From a checkpoint of a small image VQ-VAE: encoder depths [2, 3, 3], trained on cartoon faces.
Rows from block 7 of the encoder, named by matrix and row number. Each number is 500 + 25 x the weight over its row's rms, rounded and kept within 0 to 999. All counts start at 0. Numbers have three digits each. After the name is the row's rms in percent of the matrix's.
# convs0: reduce pointwise conv (encoder.blocks.7.convs.0.weight, 288x576x1x1), inputs 371-423
convs0.30 101:488494487549563494481540509521489475474505519491490496523481459472498502534523493460503529441480495480519524549463590489466505481515455483491471452508530485558
convs0.31 101:514514506482507450500481489521525493483503552504480514556533490502520483472509448483482488478498512514517525558521455501488491514492509479465508443524503499462
convs0.32 101:487494502512501508537416523523467512491531477465487498482496488510528517508495529490463466479460503498499495547471476494490507508503469497516509514499519524496
convs0.33 100:513488525493527465470523515537548499500507482471483524521451488490540540540508543522475459512492488469536494532467506510496542522476507510478500463536503477468
convs0.34 097:503505489496472481500496488519482486495509490510535519465461472475518511499508508514500522509477512488553492477511520517485504532530498504475596571492522478466
convs0.35 102:514494473522507503473476496484504494488507501507487535461502468509521455457469512515515554476477504537537505501491515474448474512500531525495512554516512509484
convs0.36 104:502508487484516500483523513488511513485493482507468537501529524517484525549526513516477480452457532523461525513495531513502496524504480476499486463493516516458
convs0.37 099:489473523491518409477514463502480468532513514488476547505485490461493517520512453504529551489518505521494494478501510487485473476436506501480516503488513512523
convs0.38 099:466497499490499516515522470513485477475479509522519541483521504490493511461494473507495509500468517501501496590502515513499513536494487500525494491442495532445
convs0.39 100:524495524472496458491457498503518476498492486477465531512518504550514511504472497470510505474513452463503537514489530510510548534519468466487485510464495474463
convs0.40 096:504456512510540475501487519501504506513519488478539507535512572502539469484507460498442467519506468477486554465519462562472517497493502535516498487486484507524
convs0.41 100:504508514489492515494531474491519476518502497472483497514468495518526463482471520462488518508511515449521457482522486506524456489495474495501505481488543520512
convs0.42 103:490484484491554468491509511495502472463521462500483518560488446522487500539483464481505539505513519421482501526468448466508461521483515477511488470522490492509
convs0.43 098:499527564501528515486480524511483499521517513514459462516543483485518536494464479529512523504514483524475465533480457549555519495435520520509497514534493509498
convs0.44 098:483512506507494491416548501528554480475533539463471510517485485505486533515510508505523461474454476509486462507536517461466492495494501515507455544509501471512
convs0.45 096:494522473520511515519514533497529505491535539522454490528470529489504505496522488480485520519457491525444474481452501518489524466525480517495507457514486488526
convs0.46 102:509508503505500498490499499486514499482499524498488520451480509534523540523523468491491542501461480536506527475482510505533519520493484484522507491524521501517
convs0.47 102:498521541494474502503530509493504483490507503497482558495486546504496508528510502539469505517546533447517534507475482487485510491492464441506509546483488504459
convs0.48 096:485518509481489487456518501519517523464491499515527552457512500500499484503493470482492482488543537461529548522504489503514499501506495495521530473505510492466
convs0.49 103:508503529531481510476528501503538497489513500469466492498514494522485533545535493432519504534509505452496516495499499504511467499486485490500474535484515510466
convs0.50 102:516525499501493472491463524490490483490459471525527556514514481459482478485527512517491460465449494515539500548495487475458557540498517453494542526521500532563
convs0.51 103:508506541524485515466457466474477493510473499509462445490491485508505509475489508516494510523552520527479441485537487486515526517495478491517512462480485493498
convs0.52 098:499447462452495502506499482519505491471498492484492459503572505546491501495490483573489469485530504499464486549513441518462494482487453465494475497516495509508
convs0.53 097:505505519522514481494550503464497490499488496448519449527547497466565522484521454465477490528480529503515489515510488511492539488534518511504487555519503491457
convs0.54 103:513491476520508529478512463519479505511450513472526525488504480520503514459462488508515470476528496480477553525509480490498458502490527508511458449466509514474
convs0.55 103:508491500492563508475499508479481488484483498492493475509516488524505519498449474487507467500470539478537495476485488478483453495498465444525471495500507488506
convs0.56 094:562472504501460502537503529475461489533528503503501518489466498489517472536505529509499498483516517519480454474504500506497542528528534484496533464476496494542
convs0.57 098:495516523504472450463515484517543469480470538551486501520514497510492561494500495499487497492504484489505496479501475502483460487487476474488492503508508526451
convs0.58 098:445521471525504524470496519554487474499475518451522490497531562465500476457486499522452508491526484494518466475476469471531491483462488510494454495498483492495
convs0.59 103:534524505519507509490499493503497506505481483515504504419531465516509543507517489464477477495510500448585517478473502441523509546456532476466498477499508525529
convs0.60 103:535512513529509532548506497517450496520506492481543479455472510564498516498465518470479488514517466493543462516506456475491481529490484518472547510481526490519
convs0.61 101:475482492477502498480473470479511489537463525504510538487503497509534481450547515516515475471470478505505571563464475453486486473493498485506500492481514508489
convs0.62 098:528497515530488494471509510509459487459484493484444529459517544526517483460484443503519515481491509508484515497510511517508481532517492484505445533468526510522
convs0.63 099:481498464538470487522500514491528521491516510475488504553468520543518576478521479455497518491495505515495483504474504505453508474463427490499481455507469502508
convs0.64 108:466544473456491519512508501500567505481529479522543487476540510534493471508505468537460455519473512522496530490528502503523477506508507503494487534509501488509
convs0.65 103:492456490491507508478520481502449504483516522546482551486486581465546488508498527478488488494476489509505494478519530501459488470464497521491516521518529534498
convs0.66 098:481526524528498535476511522522514508505481502545504483493573519509498504552552504502528480525500481519499496549495486525485500530504527522473477508484486518493
convs0.67 102:460506523506474501497509522463504505521489528530489505507523529466481508491582503526514473511455448509491499517551469503452501511495497526493498534526466523526
convs0.68 100:516532527513500505479504524470464515534498554508467487491457556522470585508495482502518505498491559480468457488487501495501484500484531486521514515469492502463
convs0.69 106:501511492470545474480498525524466518502500519486498505475533461490498486476487504499536536464501517475502499567476507492466497514519478528513418506464509509571
convs0.70 101:539499515475526512493523481516513472526467479445506484488527492479500534468508474522509521451502505509532501484504474498497490513445514510471524572500511467512
convs0.71 100:554513503510538467492498532468540518510515525518484579497541473506515493481477506521467521469469532555530501508563484453483518477521525555478538506470514484474
convs0.72 100:473503547513513504532499473523495524490493524517451482499462546493480479479528489470491477528494522510517491428498493461460470464476485484496480504497464482459
convs0.73 099:474497448495462502514488503518494526515501525487472531522561504483533521480547518488499560490513498487535515517537488500531525485470488511480514490493516480507
convs0.74 098:495470544519460481516496495469518546521490516483487521496515472491493492498500532532467492439466483515525497507512465489474520505470515492491508494491509504521
convs0.75 097:518517540518491476538502468468485527465512518499497520493533505465506476462475472502498479565561531505531462495489482462494482504484502542512492490491514516514
convs0.76 100:522504489524482506470549478533519480464519494485527509523486527499494499520504488436502514495493500524478487486496533543538452551532508472474507472493507504531
convs0.77 099:494474510505538472514504501502564502493452478501499494529460477518505487536512482532477493462521487492482491526484488498512486483469487546529517494523472519523
convs0.78 102:468502487486512513517501460501518513518506522480510513437484485532463521493484458486557509549606470468494453463483501477467528509500499489479457468526475533482
convs0.79 098:508499492516507504504562483464488486511528510513501511484527480552505497483477501504475491498516464540486478511520521449501551469474514511513520524514539467525
convs0.80 092:460502491498452501483488512482520493474504524523536523490478567515510537495536491513495482443470499493485553549500500534486464474478477524500504431499507532480
convs0.81 097:520525517500504467524461468544492497519489518536491519522485474483468529526490516529492509485500484503483524488489510432442557513484477516516525557506521519506
convs0.82 103:512474511476512553489552505508478517492471500506520494475469533467481483527460489506477506501466487528539542545523546493449479530511510517495495494491489479452
convs0.83 099:521528443527517471461518503511526486494509505479473486513515500485470487476549535517508486488450516517499488530471525485547531505466455514506529500481502524560
convs0.84 101:508533522477514488511520509478534488500507478501502504530615495493531525517518496481484514481464477577514511488521507481454508493506490514492537497525519498510
convs0.85 098:505508507467547461502470502544533504469501542473469481504556535539421484547519528517474486491466489483490502509488503530485477489476512531518477499517509529516
convs0.86 105:498512490519475483496515474501577529521474527496547468469494493476494484488524509490486504509419479476513527500477508515461531490477490470489480465515493519503
convs0.87 102:505506532508518474502482482488474482513484487481517535508459525466518507431495467496522510468483512522498506501549479521496514486504489508533519519519475477498
convs0.88 103:503488485464534502479517504530485525477444525465515511480491506476485453473545464518490515510511483490461491523483514488500480491502503496518514502470508476449
convs0.89 099:506526497528514479536496514552504529446473446492508538511527490493518527512473499490496493510503479524510524486486494500515513512525504499507472531515475515477
convs0.90 096:474506534499473519518498507499477504500505502530436502554497495470536497495490503500499520469488506539525518517502525463502526544524552521500511539503510508498
convs0.91 101:497495497526490502529482510483496496517479494533517526482482495523492517521555501456503540514472478455514526488485473518488517490510461549556465522509480571465
convs0.92 102:515495476472471489488493499515523491486517497520493480508454521494515466493488478468490477458512513488500519520508485514489501511553519486465513504507483523502
convs0.93 099:509479514515496509463489502541501529481484462493527493481460494450491497473519514462523496521492492489495505499483496507424501533544512489522477518510487490560
convs0.94 098:508519465463509482507485509536514497495489470475502470524524511498459501479472503491481504486482460502481485512480514480534517493509480490501514493481497527458
convs0.95 094:539469484528526502533475492495516500474511509509528507502509512529470515481457507507473481567514521502499582524477498506494495498509482520524504488513515494493
convs0.96 099:516517528455529526512514499475517534500453490471499512432516515512525482490519473535523519481501464488496492520517453504475514523479472515529481478489545503494
convs0.97 099:534503485510531509518501518506529490497477496497510500482536500502511517491525549508483489559482505479496503508533535497533487509521524516477514496522519477487
convs0.98 103:490449527526482473512521521526522518520527488497499520494518490487499500490535566498485528472528534502518482507485489488515485455498464503502479479495523485453
convs0.99 101:483499484493501487527498519521492523507500462461514522557482469478558470490489527500462494488519482484476526526511473521447514523507488547520434471536480511537
convs0.100 095:496490482510489446530468514467479526525473523487500490463519468536469518482526495507501494527521508533487493493504485544516498488539530485494461535472482497449
convs0.101 099:522483506475507465494468527438518509516473538531523494483496535484498515557531505470502487479481487448502476484493519465488530468508491463487485516507507477475
convs0.102 096:477525505519508485473526499525528523514539520509503489492479485496511522454441465475463476484519537521474502505522461505496524481489499459501529527529473494492
convs0.103 099:540502481509497458493500513497518504487485486494496514524485486537530449484433499510487519425511516507526492509521520544511474506493487456522492520504496535531
convs0.104 097:510528563473511529489529497512470478532517514511534511467556501532518533484489494447526495520529489519517476505513493492456469457502478544528477498508526484499
convs0.105 100:465514497502489497495476506510486503504468502469535479447474453498507525533530464465528523472483527513447460473514475499494501477487476515534488530493488442510
convs0.106 103:514477460475497482474516518517510481504474528511506564494491529490492539463517495458503468452539492522505495538512484484472499511465468527465486470464496507495
convs0.107 101:498495506488486477491548513488490510513493520501488539514536509494519541474518505507495483501485478525525486541502476479516531425487515574455492524489501470529
convs0.108 094:473522492497525467510496508488512511479480523506540484497483518485503461525465486508488521520497483522484451539516533517491499477488475517483520515535522521556
convs0.109 096:509516500475480479469502476519516524523490476472484450521518456445479523502561474539477473506478491475500510519470470536493469504485501470495488506510501468487
convs0.110 092:483535542477502510495530498524506499486532505480470510459473528487495461535496482465507517503547460463468516495477484473470458474465494529501487534511476469521
convs0.111 101:501498492549546525523491502482501491520521498548479478512510476532501464515525545478518501511521567491504535478525501543474485502499492518494499482512499463492
convs0.112 097:517516505494489486518525508502503497495499545507530496494469485515480511529503489469492485559507491502440508497485487516485512498499537505490503489471522523516
convs0.113 096:486516485471488422509533498493491512502477493467511513468519500512495482471523441497496502489514479557480558552516465516514499476486505508477506479502467507540
convs0.114 097:503491468482489502510558487525516508517492493496486536509536489463498504491528518517513445519465450482509531493479501468487464465494494521494479532502506508526
convs0.115 098:486477482497531513545545485478454519499529484461512494528483477494479543528479523529494540481484524496515468526476482492490508484487488553499489524480499511486
convs0.116 099:491503498521499475481446516504446495536483525471481558417522515513507466518515483508448490475505528494512521518517452496474517530458491512477498498486492466503
convs0.117 093:531497486484483471482533491517545476494520474479467547542515452494508533555521484510463526476554484480494575549496444514479486493431454560492506495506516528489
convs0.118 094:527512519476495549514452489499501482462477528457485507530543490460472532517553497496480539468492516515497529487518516524509513514528483454478466544453544527461
convs0.119 101:446503485474509482471479503529480513515470497478482484463482506498521473505509480556493478459463476488460489502441471487505517539490502476510522526494489555499
convs0.120 099:488498484480555515526504510534489479468507490494551499477524510489529552506490499502520508531518515535521507501528501519548591529472521468518448506498488468460
convs0.121 100:526499519494505474489505525470503533513511532493487513494490529522483520490464447493512514483497529548506472489465438511544519468511497460495547555501485494526
convs0.122 101:513489499491526501496499496472471470492493522561492465462466536528484485528556492502512499464477542492471529507543539494491511461511496480496543525500491466516
convs0.123 097:532516524520527529524535515464525480549533536526485516530489508524497503464508475507480482509509480509474436481490517484472507501539487500513535526505516491475
convs0.124 095:474505481475555509498473503493499513467517480486484490461560478504507502469484517502530499493515507478537532514507521485506528539497516516468563533493505497535
convs0.125 101:505521522495520539487459465516485543498473481462491514496496489541540461514526502447475483516518509491532507500512485500512482547517505538480529474510469477521
convs0.126 102:505532473481446477485529508494522473510477510455540533464515522511499529472485521497518513497557546488501514535528541519439460520535509455488497554487503515492
convs0.127 097:494464484510496476564521516504517481541467549491476541543503445513528486521504454532469464499453458466470537497523478502501445504500491492521505554517464477517
convs0.128 100:520462444504522509506481466533485498482493525495525544476451526472520483457467490492488468467548498450506520505532462482540504484482469437500493506488494485502
convs0.129 103:513512563493439502472537495511516510517517504527481506490547510470461545538471496490497504480490502481445495499527475483494507511485479519504441514478515508493
convs0.130 100:508513510531557520496507486501442529495510519494494534500483523483486509463532458503503465459522520476480481519550488472464473556496480520475534531445503525511
convs0.131 105:525524495506468494471541499545478504487515524534469586508517485501540506495500502550498473498451526491533507506445472522496535535471509534493530494508496515456
convs0.132 099:490482493506541504510491510513504473490463504459466534506484483452501470531438499508520513502500467496515497483514463459471471499494486502509449544499507480512
convs0.133 099:482523526492464473494462505528474499508487502489484520500576520518512472484454500498527550559517530478516468493515486503480527485499507625536516480510507507471
convs0.134 103:519488529487474498498426514505558526478509493463534512484528452508519449525534506483490468478516482473498519504509520468577552502499427484501517464515484505494
convs0.135 103:522487482472512531518540493514483532529511515512513507550514458471487541535504537519484515475511495512501479509496511517505482519478485494515488550473498496556
convs0.136 101:536482550498509522512471509511541463491479487481482552523483486498511528494522509484526487479494496424519514553473484446499440479507498476502496480500523494522
convs0.137 101:498483512502492484492501488525514489533493544495528516502491560500508513427447458465494507544488533541487523498483495460457539480525509498515542492494468479443
convs0.138 099:491476492499501542514477504530488500485509484521532481545505470448553516487526459497479562492539493502475513519564489504554514522500512492481489515514499524501
convs0.139 101:502501483476514445508510506501484510499487564435489488526525469502495507485467479488513536489521469479505516509479507475481450492472447506496528506506484523509
convs0.140 104:518478500509486496514504479505486489501505484497489512451449474475536475478546484510509491489507513478486590497486495521513509482486555542507524495491503460446
convs0.141 100:491500509494512510512464497511484524502526479491504486505504475499512482572544476484491481476540507464515489497462486470478464497493478486524474460466522519531
convs0.142 099:463520528465529513489512444469505502484569507506496454484474562530484506472481495482507497509471495482468498506540468499503498460491484493500517569515475545481
convs0.143 101:491514545485506493474554502481533525508503502544531494479573504525490469516541464494490511482494513509497483477480487489486493547511556509501522536485530517507
convs0.144 103:514487520484525504458548478502498514500435469515500532514513522491476482511500513508494480466489497469504486468461470519505494470503496486460476505500502495572
convs0.145 105:528504519502489479489500514487517500468464496478496479472479528493505472480511494493528476477537520493466473462436545462490518512488488488485513484503485510474
convs0.146 097:488493520496493499488502498463463526503441463488445559503505473471451486514539507470481490517481476503537454526540477520562475502452529499490511537511480495517
convs0.147 101:555515530512493478506480509500532472471523506470507529465498438456495480488500475531496515491494504475527519486497495516546505500438478511546522537497514507565
convs0.148 101:542525461470520544538494495488521465492588480493471472459502525489487500499488480471507462492558504467481506463487481491497466522496494466473493495506517501494
convs0.149 098:502497487499497470472478493516472487506465463465454568466506476482468472473490505511508479493473474487481498491559507491470520485520487514484478456492513469502
convs0.150 098:494501534549480503517500469490527468514491508521503538447474495516467452518479479485454498503471478542494550491483482479531517555500532494562527515487503515473
convs0.151 096:478507517545476505518451502504475518470561539476463490469498518553488534486564513474441507477437504515443485534485496507489440486502538464466490505511511478549
convs0.152 099:503498459501532487513464493514460539493514501511466575452504487495453496474496513499504482516540532510497468501477505540471559530503476501482539504503530478453
convs0.153 096:517521485493488477521533520494500487530530476468471486497453507510512474509521472497484499513447526465442487465448462518536502524499469488514560480503467515507
convs0.154 102:473495538515503442512559495482489491541458472476495569476501518474517510521527454517522514531507516474499506567543472487484517486513510475486478487433547487440
convs0.155 097:517478561534471510534451505487521499473517490496531493485510541495491523558478480530485498489501486514488478482492467488501501521502450489555484531482476493533
convs0.156 098:497460495489474500526519509500529512492489541490483533542517503502507459522487506541489503487500484510496509504471490517480472528467499504541464529479481490459
convs0.157 097:504520497501544505568523529512490487474522456491512489526503513448531542452476506509496482520449499476446515481466515516496499538511475471466463485478489493499
convs0.158 096:523500476541509480500544523514516509467457509502463510529450529509501489503468453500519487456463521490508518552478472497510509494522448530478468537512494451474
convs0.159 101:494491485456543511454493510507523523497478476458505488523478488481540476510508466548512482451486496485515539502536482477490455483496487483547475456491499512491
convs0.160 093:472488485505488463459473535509462485518539482477475453533463494461500487524518498506521504480530475470530524490492514519509461500516491509521468475525458463500
convs0.161 100:506516491473491544547520485497542497485526531493506481454505505503469542475492502476493532462476500514519502503578458463547498510495545513484490490526478498502
convs0.162 101:488495523521489517555512492530504517473493480503481513490523491475496458450467504505480520526488513483496485486523450499515471505514473470511472495507509514510
convs0.163 097:500494526488528507490525495515528508519537506482498512462513511514495502509522466496494498524506494565511479486504426473490501517520534497492526556533504500544
convs0.164 101:523500471519492483491563494488499532477521478465464455525502540529516532460516481491519502494534520494542465497545506488494509529511505497497483493479537519506
convs0.165 098:512519545496552476551469486530513548476508491435495496463597527524499539476507506447478501503442485541476504542506540468490545519481484474490518506488455474535
convs0.166 103:558531537470485446517505485483524484488480561512523508515562524490514561512527476503504534487501512538522508490479498521555491485482479507514500520466460504489
convs0.167 096:525509546501472498486489494477556486467471564487453460458542493532533550497535478495509515524500469501504502535498495473478537490506472520484527529495521475483
convs0.168 099:516473475475512475547525502496519488474508519520512499518539511476510538543545534511467528488519495461493498477510474474525507478475507469489475486506506504499
convs0.169 102:501489472512501497480518499522473533468517485435559526470501405559498476491487498518486498453536493489478506452498469463485478496499480478497513503469467456478
convs0.170 095:509481496463527493483487492547510485480450467541504479464501505533545495514477468505498504529514511462518504526501455519465481566485523501495484496530475467500
convs0.171 097:533518528545481473505488518530499476460497537524506521502519499465463440489500500470517506544486482522514497494478508465485523522524503487495473526504460498515
convs0.172 096:528493501473503486478517494489523525531527537510470488530510519494477503518508494488486495473548491529475513513535447487481534475467512526505485524484520508518
convs0.173 099:504509501472509508484533452511482492513527506502519526524512527492461532552485456540496530464465523527495507484512420473518479522497493530508494531493539490559
convs0.174 102:530555502501518505488490504515485528481505492488505487517435519483503509460510499489513514494484493496495517524519452526478459523517491499510499466525515547491
convs0.175 100:546481510488511432501476471480530520479534500520478506514537504482466495479471455501530532557554477454478516488467482516523498537474490528496451486488520487523
convs0.176 101:510533501478473486529523531444551518490536510511526445504500453516532540530505488497546493534496492521523505547501496517502476505495512491501500494500547513512
convs0.177 098:494511507511520540516514491499491538485485484534524485486461535568485474475525479535449501484504492522469476497518461548535478472496528526505494483499503538542
convs0.178 102:484541463499496505497511512498553532499521506506451489489528536512559508523542517510541504475490475498495521507508467486528518530502486496492497529471490491529
convs0.179 098:483495481523507500525525504475491503497512481492531487453494453518485497502547507539494519518491494480480495532474471514537490529457523508480503515461476510511
convs0.180 103:480483494447502504466446521469528496563535484476476569502569480518487522501497473494527498455546478447469535523483506459490560489496490510502451497509497505525
convs0.181 099:435508487516499532522502527488506500486488494509495511516510483492498508455527462501442533523476501465455480507516446487509520481513507463507482500495483520521
convs0.182 095:497498512505538529513551501460513506485497506468469534487499484490482524480510528503475459454523492515496459600512501503505526492469522523467539470511466505475
convs0.183 101:549503453495532506466468512564507499501472490548498483491531510473504535502514537494469505526516548514491490519508501534501534529534510482543512500494489488495
convs0.184 101:502480496497515500537475495522524512505530481504492500448498545482515547503523461492460528439486511516508488518473448460527502481532491471564494492472476533489
convs0.185 105:491481490501513541490487525532490531520529511504450528470553495504468497506476481465507472506509516487507513482521519535517480540488548551521521481524531491490
convs0.186 099:527464484485466527483510494488460483448514482517536480526511447453478495522503518499479503477525471467512530500474488503467476492523507522505477502482508518490
convs0.187 101:496524501470489501484514509497484520496520538488460538533477523476536471543517424446537499426521515483493516547469490505492496448461508513484506498519497495505
convs0.188 103:510536569438461485451526470458528509523496490534488529484487467494519544481570531463505509486443478471468509492485497486482490530454493511481499544467497502429
convs0.189 100:540521475528532519450534519506496509497544489504490540537501462512491504504463523487497505484541505493497513452503492489498536540514491489494517464463544513482
convs0.190 100:473530507510497497511488525519548504474498533508535489506508524543453497499503472527486489524528501546492512503491506478475505474470536541459475492525541483486
convs0.191 103:538500538530466545542506489507507489540483499488519524464484458530472521500517541521457524549501503517568522471520461509536516462570494547500484512475483535479
convs0.192 099:519470488478514505479484533474509493503463483506495501451488479452469494489520508501493484510501463482506515503516441470488500469513446500487468520505473486484
convs0.193 098:488496455507487480507530508455482459489453507514492497527469482518535512464509477538501511551529499504481532535457481487457483486498418469484546496476494480468
convs0.194 101:504529485533540518494523488518492479506495510531507524522497473517487481486505524460483484509486451443484583521458488517470537485499488501438507551522489517488
convs0.195 100:535458495536485473499518520497514496499512500498495553517509536484505514490519497528529533454482545502510538508477521513449532521520501555520461470467518486510
convs0.196 103:493506543498487489510466462519563486491502534511466496482473525487497530494516469482508528448473485462499534478444520541497467461440464519567470517500488511516
convs0.197 100:513479496513488513504503495496515537500477452484515509574489505490488431513521510456453484460495506486458496531493519503462492485491489519522501545487516444473
convs0.198 103:534490480505484466509453477530493481527476512531477506501511442544483522534511529454516490510497542508509512502470485464457470470515453514488516511483524511478
convs0.199 099:482493509492499457488506520485469499489530515452483474505519485494463462493508474489512522473498500458533500518467474503565465492502445500523487505515482510458
convs0.200 104:519523444476477518491478499489446497488531470503525465497440487542488510526525500524450469507463528467490503490476532506535480470463453481520514504486491530520
convs0.201 097:469490483478486495516492479491497496514497554504506528473553512512487487507479504534489515477498467534497509481488509453504558497504487477469473441492493522464
convs0.202 104:460526506524554479486476475527487482521462467503583445465479454505489474439529507498466478469502477525507484481480497514474502535489486486479512489495509504519
convs0.203 095:502509526533457538505515541480496478500499539523465522500497510475478480486566468513497498470524522556448483502509462496571514502476513519529516487498498516499
convs0.204 102:512469492486492488521495520489479515491462509517539509456497484519481494502422523480440466517493480539510499488510477498490516477491481500518479484538503483468
convs0.205 104:463507457497486521501526499492505462519481483497520515526453421522475487555523494492473470520503500437491507474502484503475510556468507555514500501486524479498
convs0.206 101:492501455496494496459510500491481477543516503493513552477484521523508528496492450467490467525490504486454542516454444514478527511464521505494539542488541512522
convs0.207 099:519522537503503486496489514534522512509458509473484466474486491487504499536515527488496501509508512484499540530502481482470499527499493490532527517495512506492
convs0.208 103:497486523486484493486481514470542516493515482492523489472493566490494491494502507517510517536533496551514477485487499493459464487486546521468513475477506499489
convs0.209 103:477502495499506483494546505501524489516501472499499568543495513521505522492468487532475502520453494486487547486536484509620524517525501490490450456463475489583
convs0.210 105:507497515485525472513480467463518520510448513482519544547488476452515512551511455488494537469521510505503486526498476481497508557504536483511540478494470518438
convs0.211 100:505503464515469547464484477479460506468499509532526544536488501464489505536485466518488479440494476521516527492493505513488468488509454492482463517482500502518
convs0.212 103:478488483501505504520473532456501478459464471473455509583518499495481526519535510490497527520522520455572520493490496511499505510516464487482443560475517514554
convs0.213 104:475506510504502507502494495516505534505470504502534487506458542515513525465526504468474467501525510465561496495493496487528539466498527451478480521456503476528
convs0.214 100:497494475497481500499528518482503513475463474519482539506491516497500545516545478486522472539468495477474448472505488524451510491492554502481454505481480534520
convs0.215 097:504507514525467516518489485533482450494498532504488511520506552498505509541500458458513499480456491510505553513476513474506494488449504480473460523503499495533
convs0.216 100:550488442511474469499450508512520540474498505504468502505495467504497497522433521512470465526547489450532504523450487503491514511471496494513476529481498526489
convs0.217 102:490519500490498526478478539515525515464487520521479519494529517491494502492476510506496463503507546469523524499547497504481466468505504488516503534528530482439
convs0.218 098:498513480513471498490496512499480486521516528516510476516484538503503539481443499471478488517440501463523462503507482509488506497525492481499556476509487505517
convs0.219 103:478500481491530514502507514501453509485495522479460548489530540487485502525451497496452491499474479494502468489560478498483484522499472486477514492490476499529
convs0.220 104:489505490502502489508497516503491499502495484507478427491503509527509476507523517453474515487482454456501539531499529503539495522466452492504510484505490509503
convs0.221 097:552478449465483526476499485533532496489492514504558558469539461459514491520534462479494489502513469488503541478477490479508532452480497498487449501510516486514
convs0.222 101:488493499500534496490528487452530517489481497512473521501515487480472534472514506507521523493530520513563540514511463513468503530474537485501451545517500517481
convs0.223 105:529492465510511476523491497498505481482503516503476499468484506464490503481551479457473489483461538512471493446529506519475562490483518521512498477465481498581
convs0.224 097:513511497511496501479509484468479485491512492536501539474519510531537480495485494530533487464481446523543489532515514512470438537496510496519488572489513530457
convs0.225 102:513468508483518470524519467473558508493493467541494528444500503522486483465498494484496522533521483485523486458477524486528510489508526492492525511476492491558
convs0.226 097:518534505498537492526497509526514520512472487473517497507507506467473507496562494514476451526486486462525513547576464485481498471506521479481472463494508509487
convs0.227 101:454500505524508561539507494493525512526526501509513512497502533451518512508467482463455489492415520481557530460464515492577506498510471440508489448491537500574
convs0.228 098:512497472497423504533514473505467493546517497513498558498488516566501511490537468482516493554476517530501528519501496507515483509496465485509491508480511547505
convs0.229 104:477507524510537437482436492488489515483511520509516465481510467457543466490506499458474518498494491473473477500480497524469440497511491516482478519484497494472
convs0.230 099:458496472468486488454562516485497479535465513499502475488442482442455498480516520487504475502500517492475479511518439458542529522501495515498503517487501488548
convs0.231 103:485496533468481455512526468523489486485493481543488494503497456479483481509543508495479476465532518482487489455512539476501484496468570477520512540476503502467
convs0.232 100:528510525484506504503490503470506490512515494533513506509502483512479462530503484525512487519534473476490483457509481518480421506531516513489546559514488488445
convs0.233 099:480505484494474498556505523505474497491503496510434499519493486529495484573491503477464510474510509527549539481534481471496571516493453490485487478478469517497
convs0.234 100:503473448490454518514453508511545496534520493449482496475515548486499508547510517473572495494495496513515515439494474496533498469500495499490483513503479491466
convs0.235 101:513531511508492479481482483478511528483460510518475475497498529513497471532489534522518466510535478490484472510497477489486566513431508488466497521485476505479
convs0.236 100:499457475475486505509511512490494499500467538511524543495503499495504472507464465499451485526500508509508479485517521534515511475526511503500483507492477516464
convs0.237 098:503474491519490497531521515518541514501500485470480557498527558486478554514478508471543522472482486481488510486539441500472446492482453506495473504471484526531
convs0.238 098:523506501523494481499482476497498506503530477489526492536544520516498468435492486490503462509469496500493488517463501530499551545495453499534486565450486547513
convs0.239 101:513469506528528550490494484507494483548471481487512524549507488499497517523494451533445504509548492515523511495525478519561504505494499506509471483502504483507
convs0.240 101:481526517500507497486531492483493510519481448509482506534450536546512525452476466514495505532548491510512480495482528490501453563490491482519493493473490523570
convs0.241 100:469527541489504531529502495531529550512516515488537491492499470492541496481504458496484498499514492445490508515476520556558508449551445474477461499476495464506
convs0.242 099:510476470457510445535503490449497515533494523516502505473509510504504481501517525494485496515466492515492454520537460486465479508534551433501490525460511500504
convs0.243 097:480520511460504514502482537487532437516480500471486475567497506472498529522448532508516518512513509539539440525526490498467486493500514521538473524474502479501
convs0.244 101:490491504493476505481490520467504501475473514456525464517480457504478523487483512465488481442444505412521502528508484521539480505501501468517501499479505485484
convs0.245 100:520536500479468498507451476494506515495525527461501511488492508498539493486506496500505496506546487483490561517519486518439517531511496486523494558499478466435
convs0.246 100:493472489500528517480498483486525511541504539471511489510558498491494464507476512500474488497477516496486497495495497466498455499481504505471502441495493500488
convs0.247 099:511482479483534467525535530492573472481475479513516525539536484513474507500484480507524493537520470494475481536550524495554508517468516478498526496524522504526
convs0.248 102:483533497503490510459517487488483503518502491522561575502528479486476517532493518469496461486459493482478487485509489456456562512506489520460540505513536509507
convs0.249 096:517510510536456477566482497492519506519528554519530499488479507530463508481543483475470490470487490500509495477482521541560489515478504440494500503488483473432
convs0.250 099:503522498498485514492519500534507491478527492537499534455514527526526497517537464526497511505492538537531484502479488467522567516526490526509503558498461436504
convs0.251 101:471494495505546489509515510483477451511510481497513516486548535486517492503511516504540527524439478491531505475494492478463474523493490507491522543503493497465
convs0.252 101:532532453485505499519508479550471524538469512521524515518462487497500483502491505567486544518516515481495494532505479509477525547487482520498486549474489471519
convs0.253 100:458511520505515496491485490526480508480516463492473501516507523487507553486503474498493511514493535451529549521483469510508506440502508513500472497496503524516
convs0.254 096:521464501491534471490489474459521510478451462467527467512492489525474476535528503508452514458523459461495510504497466495472508474490438527495555461515540544526
convs0.255 100:492515484510514473504519489484496519490529493520532521529458516512535565482517529487506487568493488520498448520472508505498505498517543506504535474475491469531
convs0.256 102:481509529486470511496511515534537517503490531503515521491554452483480462506523492514480530466488518514516501494464492475456547468504482518544492543482513511493
convs0.257 102:488524462555484502484525521484480483506512494508548475539528533453564502523496512544510467521478476495500427483475511493465498520505522518502485473465469448524
convs0.258 102:521481496471545509514457487485527490487446503496496499461479518541473487498547492490473473496498486530445488475482491505520518482522498512498508483484483495512
convs0.259 096:492509471480513504521477493493471485520510501485530518504482484507517494496527469466501525472491473498478471466530517516548498490529481494506468517477476459479